{"arch": "convnext", "train_examples": 39062, "gain_aug_db": 10, "n_mels": 64, "inner_norm": false, "widths": [96, 192, 384], "num_labels": 26, "beta3": 0.999, "epochs": 149.4, "final_lr_fraction": 0}
Rows from block 7 of a small multi-label audio tagger, named by matrix and row number. Rows with one number within an expert belong to one neuron, the router's apart. Each number is 128 + 24 x the weight over its row's rms, rounded and kept within 0 to 255. All counts start at 0. Numbers have three digits each.
After each expert's rows are labels from the 100 clips, of 14848, where the router gives the expert most weight on average: "strongest on" is what is common among them. Only what is clearly more common there than usual is listed. The data: tunes sung on syllables by a formant synthesiser.
# router: slot weights (model.blocks.7.mlp.router.weight, 8x192), inputs 0-95
# up: expert up (model.blocks.7.mlp.up, 8x192x192), inputs 0-95
# down: expert down (model.blocks.7.mlp.down, 8x192x192, transposed), outputs 0-95

# expert 3
router.3:112129147124152109112125139122149135086127120136127135138140147135121149124077121114084072212091110169131108162166134097128130124125159096133146149108126174142122140113142120108124099120145108101095142137131108137112114135066111086143122122168171127131153136126138147145127095098140147146
up.0:176149156115109143123170153124119134135167084132088125123087148122173115101157080152194083113149144151120149127148132092107115131128138167134179137134144154102075095121123107122115134110122150136130107130144081106144147197127154099106130134118094142151117144152131115098149163129145134132
down.0:150142121117158116106140147130119126170157121137122118101165149167108104108118151114159119143152152139120097149095130148120134133201141154119125122112117090119172179144096130141054136156092123140133123147153098129095123143166122143153093168130116127089145162132123131131136145144138107150
up.1:114139111155151140125215152084168124132124158128135144128140132138132144119123150110183174150130118104142128132170165081103122108116140145134123194204144056140139149117129163132193121129122152150132123131112175119109142142112118151173124120138112148129134103134123135128111100196141128120
down.1:073101159137110129130154130126126094137152146152116099165112133101122119147115173166127149125144141114125122138131127139169125143092109133111137123113150175167126130121134106122119136119123142177109160095137140125168129171135120115131128124115086101158133143094132102144141079161125148142
up.2:088087133188148147128125138076129121132118130121151158132155130144125120134105169107136127182098123127138120092176139149126144132139152101130123071133131149144133223121125101126135111147125095102107140111131147138128118147155149125090142114138143153153121089117175165133130125114117160141
down.2:152164157094091117153105114117117129160130101120130126085153129103123125119125166099118117092157127123149113157136100122130164119193099157167105150110122147136157141152119110137117118166063100134149106109166110154080117127128144178123143118169113172109123146106093117146126126129155113165
up.3:147146130130123119131177149155118112129165106126127125122105127131188092088165085135137191142127125136127166125131112113124102138133111135131104111129140122135138135145123117119152117097126162136133118089138126133131133091152114083147129129104113104130131120121126105107076135129128133138
down.3:113118139120158145132130176109132112115153122143135134133148088109130107093155137176145150138142135142141124106166091128119177162082107176145133161076151135132120109137117122125130146130119101107160130195108124172176075095119148094149165124126153146079111159116132156123118112108126135105
up.4:110147101096103157138085106158127133130143132116133136114110118136099152123151134158146155112172127104128161131136152084123113119117154157138059162158132096125135127095122127135138159102099159147147117144108142134126105134074121137134152126116098156128130138135119133111124170130128088128
down.4:117096133116182145100178144122114079121122104145129127094207082162116111120118146132161141157117139129146114103146110181144118138124141169087074106103144116141127089147104142144052152140137116155112118155129108161121126169151088096135124123137093124122106165153116107157109146124145111122
up.5:182121110108141117133125158131134111146145171117122139135133135149117133117120170123121118182109132155127143115210120086134140147147146132132159171119109125124115165084113131117101114123129132122105134140145119117132112129015122112123157127130141124138133094126135139129103117112115135116
down.5:134099131134137134119143103073104129106130077110192079106192113119128147119105142120140129109140150121104157152143122169151137148120168133087103135118160168133131154142109111136159098151095126131120089118144146144120118166130122117084095119133105176097105135139098143123138151073117097176
up.6:150101115119120137141078152121096131193171118136128132112058123113170125090129088132134214134175148124140133133088124136113079113139082147130082061127101160114129118162116149127127138123130139117136133128111129116128132083118141109111144125141117130128113146138119134100085147140122142128
down.6:144146130132129128130122128176099099146117093142124168103119117173112144128168116106163126115131110144169129128115144136068114116121127110096096074131065134086160163100084109100107079110124157091156149117150117134148136143147124155148121153112144133140151126098148135159111118145146085176
strongest on: quiet level; vowel: /i/; high voice; mains hum

# expert 1
router.1:137076117153115154156095149119111176135122153130165125134123124175154109102100147165132159089139119132101078098164127124124115127088126111134105121156142125151120140101154161127114136142101118123160124092168126124163138101201133160084118096129148078120125120162146127160122106154149126121
up.0:120147056088150094115131136144136102153127150139106113137145131118160079128126086131119043146102168153154132119124149122128136113167165097126141128149132095092146147136107093128143112100158141153114136164113101088116099107118101114151104132121092127128120107145109125117142137089127171132
down.0:147087137132148109193168142140097140103097098143151145155095138143134148126142090106120146133109132156144152137096152145175172137182109085135125120104122098126101101142119131146094156145120089139129131176125139146119162116134108147160081130138135089135153116126145134188106089116139116118
up.2:133128125124153123123114125118141116149145118122110122122188116108151110136122176133096167154108083158120135144116093119114159180162071110124145170103068177151124153148108113123110126106131149127103129132110137071149115147145112115143123133126117101127139053134121109103093144112096131163
down.2:170106117147094136152111110123067151114159126099119135106124077117122153141139125185117125113124130139137111125110126171101109134103193140131116153142105163131109176145122152137130132108130108074142140088140141141165119146171127137093117177092110141116141107166123151131105116154141125079
up.5:165111144135158145111128099156138085139164126167100118121149170107163121149151101141101132148100140158128159155111124122103154139149156118138143161115153106137108134190125102121112091138120142153084158105118127127136114110078125149161121154135106130161116074162190102088128152105112116137
down.5:106080126153137117097133137132142102140158122133189126122149118100130108125136123117172168147124157146135140144114144144121090124078111134112142113107122192124083134112148130146130108126137159148129124124080172084150138145139149134126155123106136116134127145138141126181114087130153177124
up.7:140116135112150125138074133146115082181146145115100124117141130115147118144119150114145114149105097155161137168145142113158182150107140071111105154103159060106112172147147124138099128139128115134118137123095149146115122156114092139106127143119152115125124102139133152098117141109123094170
down.7:149110178111095109140084103149101132146160143166129111118168138083108116128146131122071132095165147150133171141174135157123167149147142137115118116147116128133151153124106149157141077103110111106151152115139128068141113125113113112116105148143134145138141108142142194119142101162119115139
up.8:162125098140149121124138127140162093129128140146119124111129142143142140136140122169104086129097177134126150159125129087132169133134131122133142134142150126135140130161105114138095076144118132134101129143124120142159136109068112125149135136153126124151124057115184118099193115111117122137
down.8:116147154155156148121123155100128119152182125141111154141167137126115119137134177062106178126135116127111103137121134190166157151196070147141115126108124118137151112111110124132115130137119095195104099163086149150092125131151155068095117083128136091098149104131117112125138130147132135126
up.9:140111143120164119130120116138132083189135130153128128125117138124138175135170132145104079125118129141122132175112115052130181108170154167124209131128209167144128076152133125139082129168124131128127136127140146150130136098101130137143138130127118108131127129123152120113128114125128144159
down.9:110096108094115129120111116155138123133142116153117132123188095129122114139075062131138113120127119149133175124100176131138105087038108139139121091135148169103158144104118125129150135122135209105157129118155133133139134154116118140084082152130123111114136138099121118154120125138150161085
up.12:127120117117129121116137080134109104143156094137096130123147140112147103123147127150083098147066133162123137181127136028127157121147157153119137162117163138128114147153125112101127119128127130142108124132096130128138129117131120120168141138128118123127127122131156124121137178137124163144
down.12:101123123149081168112168090121136124103181139135136149117210138119109136124138133236166097129105136110133117114093166115137108098106155105117116187131157156127096073129131115108142116044117130083114119144119134175151131123129126138123113147094122124150131123152118126159118127117129141123
strongest on: quiet level; vowel: /o/; low voice

# expert 2
router.2:070152103117134104146149159114158128167150087132103156165123104124132072083122148110124173148180120140126151107123120095137126081148150119114080151182091139132146120115147135109159105118144152146107131151152113119151157108086160095122137116184084138141153122093121113127126140134118171115
up.0:143127132140127135123124100133101145073110142137125124120128137133112193126133122134145051115107119123118124118104146255112129118112096164127183126107124139125115172142122130132212136141131121136133132134115111132119133124152132139143112123119139114120119145134123122134124159123126130130
down.0:157117122116131131155170154138119115138172111176132108096131141141103158094117050180157123127146119131115099129117082114111159117125068112092179115113124145093183124097095155151084128138179129134116117131117142136140100137118146110157093130122128105083117114120112122139135109146156124150
up.1:106118129129110092138165134116158103126111119139119134140131133151120140155143160116150143121105152147126134136108121000126139134136175172136156127147117163207143107107134103106145117078122131140120126132146137123133155102139136107149095128112120108147134133118164105135095080134101139137
down.1:132159121114121121149165140104101150123140168128139117113108166097135118120183089194114174129148159123094142126109132149148027126098165149096127110127143122131104103097115113100147110082138138114138103155100144136154120140159149150089117148077160121104115167133102097131181153127125106120
up.2:098105100112122133113162124154121127137115095130123127151122126130117119147132104117083128203157111151126142176127166107122145136138185092134130129179148142095120118147136110136163108154116161127127129094148128129136089097095139105099133122123170119124130101145129146134099118118164124103
down.2:141128094110104157131141098114123111109091123066136160152148131131125125147137185141157133116124138148152131138115127156143148143139156129139115134130134103081133197123124108115118128164080122094145139114128132135116108126155137113086108107145130176137122111136117123132146143111137185115
up.3:124168097125115126144093110107171165148138157120107133129160128109112078121147154129146050123099114101108158110070129174131127122141175125139170157068089111144159125102150127122133117147125112158129120153114097152107161168142144162124121129130161149124142149133130114150137157125090114144
down.3:142130131115088159089131121095112124115147149123136101118155107080122127139045210123150099109123114160150119145148105132149121105062087158129084132131144117140135126124118116141094148101102145151123086152089151107109140127124149118129097160141117132129152130120100085169122159108147132182
up.4:130095107131087132144157139093133123202119123119113128140160142147145147138147172110148183106129130123133117109098113179119127118132143219129171144094114093129131130122131126112120123149119120121121128152123109133129117150138113155137116110114113139130156164111131109137130164136102138120
down.4:110080110145127101104112109141125102149132112142133134150113158113106086143096099156162119147115130159128105111138127156126159118055095191072128139124148160121136102118104110121133133128147101187156100154096136124061139131156122107115094150121148105175161136122125113161097147176171168140
up.5:129126178134135129126110119131115139117143127115123134094118147134159136125100113166145112132100126126143154155195130110119126145124092167144085073092165154093099062132128123144163131122106120125121118113138145121134129122154121092149125128134170141133115093157141142119140094157127104128
down.5:051125107143184106139082146120111107151132119130131114161129190136104138137156181091167156150155154142129155126105111126127117144103139129157150107183128111110127109102118119110158112110126102140114116133089083164092183118103129165113059122126110127181144143134132126131144165131144164125
up.6:135146142141118141149087127142118138169143161140124129113137112136111122151107148143095080144129118128134151134173118166151112128135093053136138129087150145171106130120119127098068129154134093097133120145134157143133099114151107121117112118106091159122124122130140122129107091124133119133
down.6:104116136125081132122154128135101154161125112095146114138093149135089154169149120141126100144155124138130130111159103126115124119121153131175119100148121121141158161090138173104120097180160118130147124108136162078099128137112115126109125149166081160128124129114137150091113150125114118091
strongest on: quiet level; vowel: /i/; white noise

# expert 6
router.6:129146121119142128123124129115139170074123122156103117092025140133164132134136112128098132113111130099145203159127112152136128137171114178130180125099116144151151122119123156117166113067168150136142116127131133132147126171132144125131088135086169170133102140106144116091168126065116112143
up.0:119160154119115138134166121122115123121118090134100134132122126141016127121137110116121086140094141132118134116060133120137114120129134126120158145141111158137146159109125156112131134138131135107119114140125107159144139086054118132124134131109131083136122150109127102125073146136144104138
down.0:118166120126157111164124119141116121129108139113124107144073115149130134119104082153107112084106087130115124130140113121121105075143128139168168090152126131104101110092113136161154107168197143123125115090158122157148125121118122120149128124189169158096141125130140133109092146121136085113
up.1:129159121137121144141158118129100143146132078121165137127113122142108093138118196146142117093105086124128142105138140082147126129137108144131173089132113132144165132129123120133132130111124131120150119130129133107137128133128143089114128148107158179124119148112109127110074116110134129142
down.1:149139110096166115112129094158109091141104157174129100113173144153115132098108116122147145128146181124112122107112165123117181133167128101104120107148108130119138142118118113138105122099115132108115124160174118089119108142113114103161106093094125145152148128146151154132134110141167160130
up.2:162104127149140143111177131154112100120151095129144125147166137125075114121155103093103149139099145133137144090063137122130118106127131143112164159115122160123150113159116132125084123165131156114106131117140124122133166090045123147085154126150127126144141127108108129143139162140139144117
down.2:139159106133175093115129125152103132118159101154110118101145147132172116126154121152127118123138164080099089108124152121110133148166096084071137130199128142128158131120189114148125093114113112115107107114166126089093141146136114137141107108111114145113166112123135160100165144172096159137
up.3:081113139119129114134046139131130133124165166112137114101128132134157096132130143111155174092124110135125132151126130117116109131116166144140166084119127165116096171133128103124090126115121108117130108121156130098125128237137112097125147137123154152114118145160141108126143151137151133126
down.3:115121100099133136120119098161138117119126154137130162114143106161148114153132086132123158179131120130126108093165118106111160100119142116122096122134140129101090180092140168150115139134122150116120137140138176090153124121111122114141110131107096110116121102135163163116132117159086116115
up.4:147152155088105106121127131088142118105099106128093147186139137139078096119129132113127159114109160137116134127112149131108139141106117121120152184128102140151132160112138126114123138127110141111103117132074105133105131119140144161181127112120142140140132144119113096121085119201153116134
down.4:108175162148114139147123123125136129137086156091121121152101089140098141126090103150124130087095114130150125123146107118114050073080117122160158105142123099113138118118132152106113082178166128132136113108133099141136112098147110086136155094182174160148159147144115076099112105112167105109
up.5:113146134131122134133051142146115120171118140130132126121105125117144117140106130127139090164121119145130126117115087022123119145131138140126141129118122127129122073126138127115134139108139076126127133133128126085124135177123118121113119116100142076130130132111117119123085118104121136149
down.5:123081123139143136126220161125125156119147095114108149150117045154119128145120133112136141163124109138118147124150150121145120143066163091126098114111149095114110171152117136127133134116116127141145115118105160179129125156134137127114123151114133112093111123140113076130137133110128091082
up.6:064126121123124136135038130151125133132141110114145141126136133119162094129068180116134199103114116142136113113141119014104100135127158133132142156144123070127136082126137122114133136153121108134149129127118144090125163183118104118116120125126134112119133145139099119135121134130148130150
down.6:122142131143108114149164165096116179086083140105126135129112123131152154120159118134128172146103123097114137119117159144151180152181149140110129130134128105151142105118152157168163122119152121132140148124119179148146120149109100112085143068125136107126113082146112144095112122152095111133
strongest on: mains hum; vowel: /æ/; vowel: /ɑ/; muffled (low-pass)

# expert 5
router.5:091109132120113118111151139134118130074073122146111109130107129118076166150152141105124123096148119105114120107089160148126121059105135127124132139112111122142124200136111147114158138127135139121127116136141156167105109128197146151141140122144118097106108119115113131142169150116127086123
up.0:166142102127140135139125104123123124178161164129130131114122134105144136118131136173137072141142148152137143160166103124121125154155154072141121129179189114098104096154125112131092108112121113146127135127144125085131126116108115097101141135108090174134139141144129122136138108139129195120
down.0:160135138123120143126134122103142165133095142084069160118145107130155099093088129144144172152144145119133099176110112113119133145089114166114123129102081110163128125180119121133153159084107104136148143136142109133182134138131114161111148132085082117108133129104128086163115136135114120152
up.1:131135162134166145128142094124116118147148126153102106126124134115127116140135110179121133130139129156116159146133104112132138158151127109155113144133168193159110100158133124129100099112127102171054139104140115076190142108102077127131140166143114134136127103205159106103108100087097099120
down.1:145106112145122128145133131108099119093144123119128143135147096106153144098135143147134069085108151129146085144106151108167171147188133170131170152141129125162140146108171126134152111147137118082118095124103140151117117146146115131120171105135100114092113110094112115092079075089126128135
up.2:138100102116144106125160082108135098161160123120147127130144137115155096126096093098102211135111133145125152143135122124087129142134159149136100189089099117102138047155131131118117125160135183144163136110110152143124134071107131111137128150125121108130155127158115119124120107114129109098
down.2:098083114135101129154154094153116115133150113141096115147100119106107135119136049087153120121095093128179157123119126155172126093110104093123109156131135131165140098119160125136157076099149170099143073088143152112098129151107142153133112132139107144165145122123133123161089148118135137105
up.4:140099120100112139132179097095146111203144155131123134139167124132163121127154130125113161134130122126124142142122113172138136143128126128135126164132113148115141104127126135114136131139134146132140120129115134138132104103204123074145128128091117136127141166127118114141102134078123110133
down.4:126108164100099119160124156156116150126117103103126153097114147135126119132140112083142158158124113121134111154134146116089037147115109093106142103119124107098115156139128133141092116089110132156142190132112117153138154118148155157154097137119106138102149128142134119143118158157146070126
up.5:115142121139132128129118148134140138115151129096135130113156146133110124112059144154081179132113131131071141113144099116106115133156171106108140138114117153128090084107131148113075123109141127134117136129138096074115148139112100113118140149144117165122132127165155111119131134152128132157
down.5:115124132092090104152118137128130177112135134128137155126076142076161147108140081135111137130149140162134140138135144158130136136097143098116138105123119153127133096154122177133133112150148116133134135133143132134120104121100139137112107140137102133117122142116109109136195141138026095151
up.6:123117156137143125131050116098124085134144135116127140121169127133130130157143148134120155117121112131134102139146134130129144127137136106129110141135105133124136146136127139131111122114131123141155139104147129136140108145189129111154138137124132154131136113125137116131142111080138123146
down.6:130160116105124092125157132136128115134120120106165134082141150113159110120123187107119160135114156128149138110108156137159130135149110116134124111137127130117129117164118113147139110099146152155116079151148131141103123176136116148125097078143104155049139156138098125110116180080124120117
up.8:114124098147131117114092132087131094107108131117137128130116118138152130130109153103123255109146107122113122109131126162115133128122144079126123161125121131117132124130135122127126131099135148106181110129119130120123121145184147133154135132118129121129135143136125120137104103159140121132
down.8:138143159127075151143153150102134156114095170129115171098119165121159095081123115135126182136113116134146121154117114101141148128196088120129093117082112111132102079159108167140110153156165127155116142109131149124149138128119149129135121121160093102124124126125150152136078134117108078124
strongest on: vowel: /o/

# expert 0
router.0:127131085104122143151167130153150169223097142157129151129098157093164108126099145116101169118127107151156137138143140143155108118136094102143127127129081154105110134155106123079127117138121153120116136116129153111112091189094116139118125113131113169146130125160135165154112153094110158142
up.0:093119190169136099130147131105086075129145088126123124126145150099102170099128151158130128110152139108128143114136122127099124133126134145140104153166131135175092105130129126129164118148134119135118132125116145137125195087072127139189108127131110134127132087131108103139139107161133106136
down.0:175154152143109129104093184148128119142159136115128161115134116160124116156101154120146128080124120127132139116138110149129134096081121155157141098111151122161161153130146176121090088135155111100147123170159082122133130100124110118167154144134116139068141113112136139142103133105134095146
up.1:094130117111126126128074125063088139073161111118133133129128126126173137124133100127139146135151120135147135135119128166099120125126140155134153232128142076149118097127131133131079123155121088144182121115127155112138112107173116123164132125130132105127113120147127131130134130140113119122
down.1:218129137085129115147157129158145121126124183163123138109099142105136131144144134124121164123148098149146132138167088112111100088130114113139110111099115127118126152149147129147132148121149176106133161142126127126200146121156161131159160103127115150158106151124140184145133097119129130140
up.2:144121148123111126123052144109094109047156135131110121121111125136087171132139112143136000115117137139130145139127138136106131129123151123128141138117141114118124194125132117130121119115136130132147135130122109136128137022124136149161140121152129075122126121145124110096109110125142108109
down.2:171156105136120162141157145137136119172136176124148132107141147110140117100146132109139181129141116143133133140170081140096195110224120097185156090123098120149144146117218147115131107179144124145156143163117106132157130121129145129117160068119111124139118140133137192091127141153102121116
up.3:116116157121133128108148111099090098058163103117139116115129110130048093124110111143136124193118118132118156142202149132118107124114142160131138193118152086129136172120154117130135139141122078127147116125129156164134139086110181078172139133136121103124122128121126109121090130140146095125
down.3:142112138143170121128109130157141154112115098152116137149127132171128161164127074166116148132148152126132115115158082111104109109107138114060111101175130183110098130122109117133131119104142098118085168118134080085171119116125102158184068146134150175144124124118146124119163127145120103122
up.4:100118159139126121101163103128132103121119107100126128117110115145122128118129136114174103135076121127126128147135158091116129113112183145135131167148152126142121158106148120130096138141105142153132079122140137173139124029100121099176133130130121120142124133127120097150143118156168086126
down.4:108133130147134180114158084133153107141135140102094109130139141117140103117127120104116255106119103138115119128118133118152161091152131111147139107128118130153131101135155110104120124129113146166107118102138142131100137132143148140127110113144115130146139146129098149122151167143134118112
up.5:116106151137137113122158129088116130097115118124106115119112126137048097119204093130131073174071144131112142135089129145103143117103151142133131119136141109113120137132124103141113131116134124140131124135138092159147120255148131132122139136136155122119112127123142102124191129115150134134
down.5:130146140148172116104134152129117141141106110123088085098112084157138169106116110144101099143110121128154129122108085084131127058104094142117092121097116157139105083115084140112147175104111153137116118087143105131175121099096144144148161104134132168160118179146104122159126138113156101102
up.6:128149126143125114127098112155087111124143026131118119120137117125165105123153113150142137131126119124114149124056140148133093112128114154134156062131126113121109145167133111129143118110128042105133119121123124117153132206102107103149133128132135134132108128136127078133139130130127131140
down.6:120144101173166103118142172127118169126104168145163095128108070151131173143143131172102170143107146115111156095092124146123148129135169142095112131113119115115168162129140157123123117129164126073154165110141136148150101135150109100112157132135130134107121135114136205111151129111120138095
strongest on: pink noise; muffled (low-pass); rumble

# expert 7
router.7:124133165131143109113145102105122088105128158121098111124124098097061091137123086132161088110099118129119113169141148201105118099110166129148118172133144168143138163172142141120087143143126061147096106135133133152122136150030136143144116131143140104108122121111130113119148152159164115099
up.0:144131111152120138115153137096172170195127113167146127120156174105168141102117137173138108125124142140137116072117099112105123141152137107143115185112103108119116091130106130128158122133143125059129119148122118091157149112113120134100091116128133146127128130136102118119133093121117155124
down.0:129154169123158118165181108131101161133170090094089133111155095150133130142090111136112157132113110128128110136165112128104116087144106134150134127133165120151139146145207131148174135113147123103158172132119123131165118124138095169136133139151136118138117090111121137124122102137115076123
up.1:107135144153143141133175164132097126071115120137130134129049147129168149086132126114118126097129145133113079125211139134112147113099145154130096091115152201105106176117135149118137133098144090125125124111142077125143144133230117119104128141147137141139115110127118148121140143152121124101
down.1:122139127138195155137114134097147146130151147138106154141136154116170140119166140146093120118147149111140150133143102118128171126182124085121105096162140092156090080131118148155126135139110109120118124156099124179114115111105137114134156110146125133167123172163094153092143124128087057107
up.2:156120160103136090138075083118119130137139055116119123128118134140116141117147111113139152122113138108148136131068133116106103123155162111123100107153108111169131104149128102150201127092126138133154138126125166130132105036129176131133155135102127139123120144127101085111136176123126076138
down.2:094153117125081120132130114168157119110132167161141106110110122116166171137130127147117098096122140102141156149163111090104168106130181135133142160146141154132128117127131121112159094150120177076127114092131142105129094108096133115135156141164137143109072126128133173121163141146081111156
up.3:130151132148126131131089132145131169107114122130138142113092113133117106131095136172115087146140122134144148157135122164155128123133125110127127127146114077120100095124133128124151135116125119129154124148122165112140115125108154128079131132111142171131132133116112143137114097165157144145
down.3:153124085131189095105096125162139111139114144154103079119109157138125123172131109135102131117116130134125134109118119124119061119093143105107132109141139120129115142093145113157126076094086151118141136103139105158099159102136122137161093119130137166188140149140134111132132131115158149113
up.4:122130112122136127121145131141143132166132103139123116126171132130124181121138147126099149166125107129095118124126124079120132109110083151140088109163149141091127143109128141114110127109140182144120115112131059133133136143131126057085137129122111151124132106130113153115165116035094143101
down.4:144124088125176137129115166115114149106111144099137101120146145114128159060172171131109154166110152144147140154115111097174175114134110145072133141112103120114132132147130136128146151129080116121116118122142099147145106126177163112129197127123126202146119172172091130120112147114130107129
up.5:141128123103122128117115123165113173064149095146130135138083143129125117100122153112110118157167138124126166160111140086131155134126119157122094143176101171128116163151122110123163130085116169152137146119133091135128139133193128095081144106115117139130107131142137156126149136130135140111
down.5:120147150111163165144162128102125131144170118121112157114157161105137132146144116123133113122131133105128094124133160170124128177155139108156145097109104124111121095139166139117092158130095114166073122176139127139145158118140143146169113128131115083144137150119108123111102096142082104141
up.6:119132137136134121116189149131111086110130127126125127108130135145196125127132142146132155117127111127118120108153133176102144101111124131132120112135123147100126194126129111131151126103129129120131120123140086137130118113176115135122127135128082154128121125141122141109120124104103125130
down.6:166108111117167151141112159094140162095125134122141155116137151123174143116162148113083125131133135144161131147127141121146169152142115127105105138150108073151076099129127171163128117143076125091112151115133116143118117103123140109150186125123129171180135151168098140101103102144080100128
strongest on: clipping; white noise; pink noise

# expert 4
router.4:110141097151104102143162134153103120162137093138115140123130116106133118125134130155156145127101147124132155110106130162134106114150165152119125122111141109151135124125133117095066131082129102155109129135138116106132144149003077158148127129151137153133131134125132118122137126133116153125
up.0:109121135114137110131098150140121112129145136114146131121184140140125164117117133106126181117154127128132095110183138019128112118114123119136106137143138138154107127125120122114135148159122134110151124104116149123139110144090150145148141123125078108120131154128124121119134113132121128117
down.0:129119142123164147129110120086122128114131129111128124102169149124108144129108153082139125133153126138113140124147153121102150140114126178121159175126101099128139099136089131120135124129127147137113088156155140109147117163179142114083201131134110090130141131140112146170127122125121134184
up.1:080142120129124129151057120168127123202136168131144138118136126133125211109087113140145083130130123125147153112147129092125142116125132112133143144113127101136127135111122135128170133100137167134148131117138153108115123143037133155134116127137076137128148141156123138136134117110130119133
down.1:089118130118148152151113095117115105155130135140119093125200162134117149101140125109136071114154134135108169093133096114111141125086118150115165137149109115135196120084083075116086114116138095139137096171129116128110152162148120153114157142139101109127145140140140124148133132169122090169
up.2:122090141112140138118091120090114124092150152128138128140152128133171121113127135135069255146154113152127096145133143115126121111106135114132151163155142120134112199160129138126115146142137122123150119134123132136137128099126148068137129128091120078128127138146125146119099148131142145126
down.2:124137126083161128173121125130130140088133115165118105113176126160105138130130093108096101133165114149126111093108100162146144095074135167150123128143106175074151125122132135161114142171135126128119110087193100098159129165138101109146113151131136179136130140129146111109114125119139143092
up.3:115112137117127116118097118158132124036130040122138128139120119129071121149113112096124140114118125118115131118120118000126147134116139112128116146125103126123147153134126122127155120201125156137140124117144150153132124103154142093159127130126163129138131121123118111132106124153132146145
down.3:145138128119148118096092109174147111160178205126114155156090162118145142092136157208124144105121163125145122170145084134105104093078136135092090098131119129104129103151127158120152103133150168082096136157108139122163134125076137146144136131139112154133115137118154123122147140109092122182
up.4:134141135132125100130139104112147130114122112138110123125079129133144119128121152106130059105145129129123081116163110036123143130135140105120132144118097033141115116129119159141147119135143154132112131162135135147124108097055102090134124130151152138123119088110112125146115170126137131150
down.4:127139086179193115124109095131106141118140121087116133173083116127140133152126103162139136119115128138114112123113106169094113098140099170136126147155101137081143117091065126139109156131169141145125132107119119117103131161116137102111129139159128117103154118109124125112127165147153155083
up.5:103139098144124120135208153103116132162104103140124125132136121139121079138108144138149182126129114143108075139051138133128109124123124072127145105127113143138119129137136126125084126129122072114106117157146126135141143171141108136134109132124144157133134120142122116127128104146092124135
down.5:134105125154149162079134123114161135132150096109140148139142125106127134139118145103188133112112146161155117154139151126108179108149104093149133123135131150134116108175076132140133148100115170176118134123148119070153149133116144130122152106132135111115179164147103127184102133164153103142
up.6:130128159132136150139100132131121129170130131136108137125088113128043106139083105137128110141216129123134121136169107077118092128110092105128089166154091139112145142112111140122094144127129158138107127133113175134140097139061130113099108116145080163129120102135116129116133158113149137097
down.6:107117123135149139112167108119140183145106114098100107105142181139144147141158132141109098127130113141127153139135177093128101145067108106137151113138133103150156119088133120116111108150076116124105108109136121174103140141108120167155131126142139157186154122133082150099113141161056093168
strongest on: deep voice; pink noise; clipping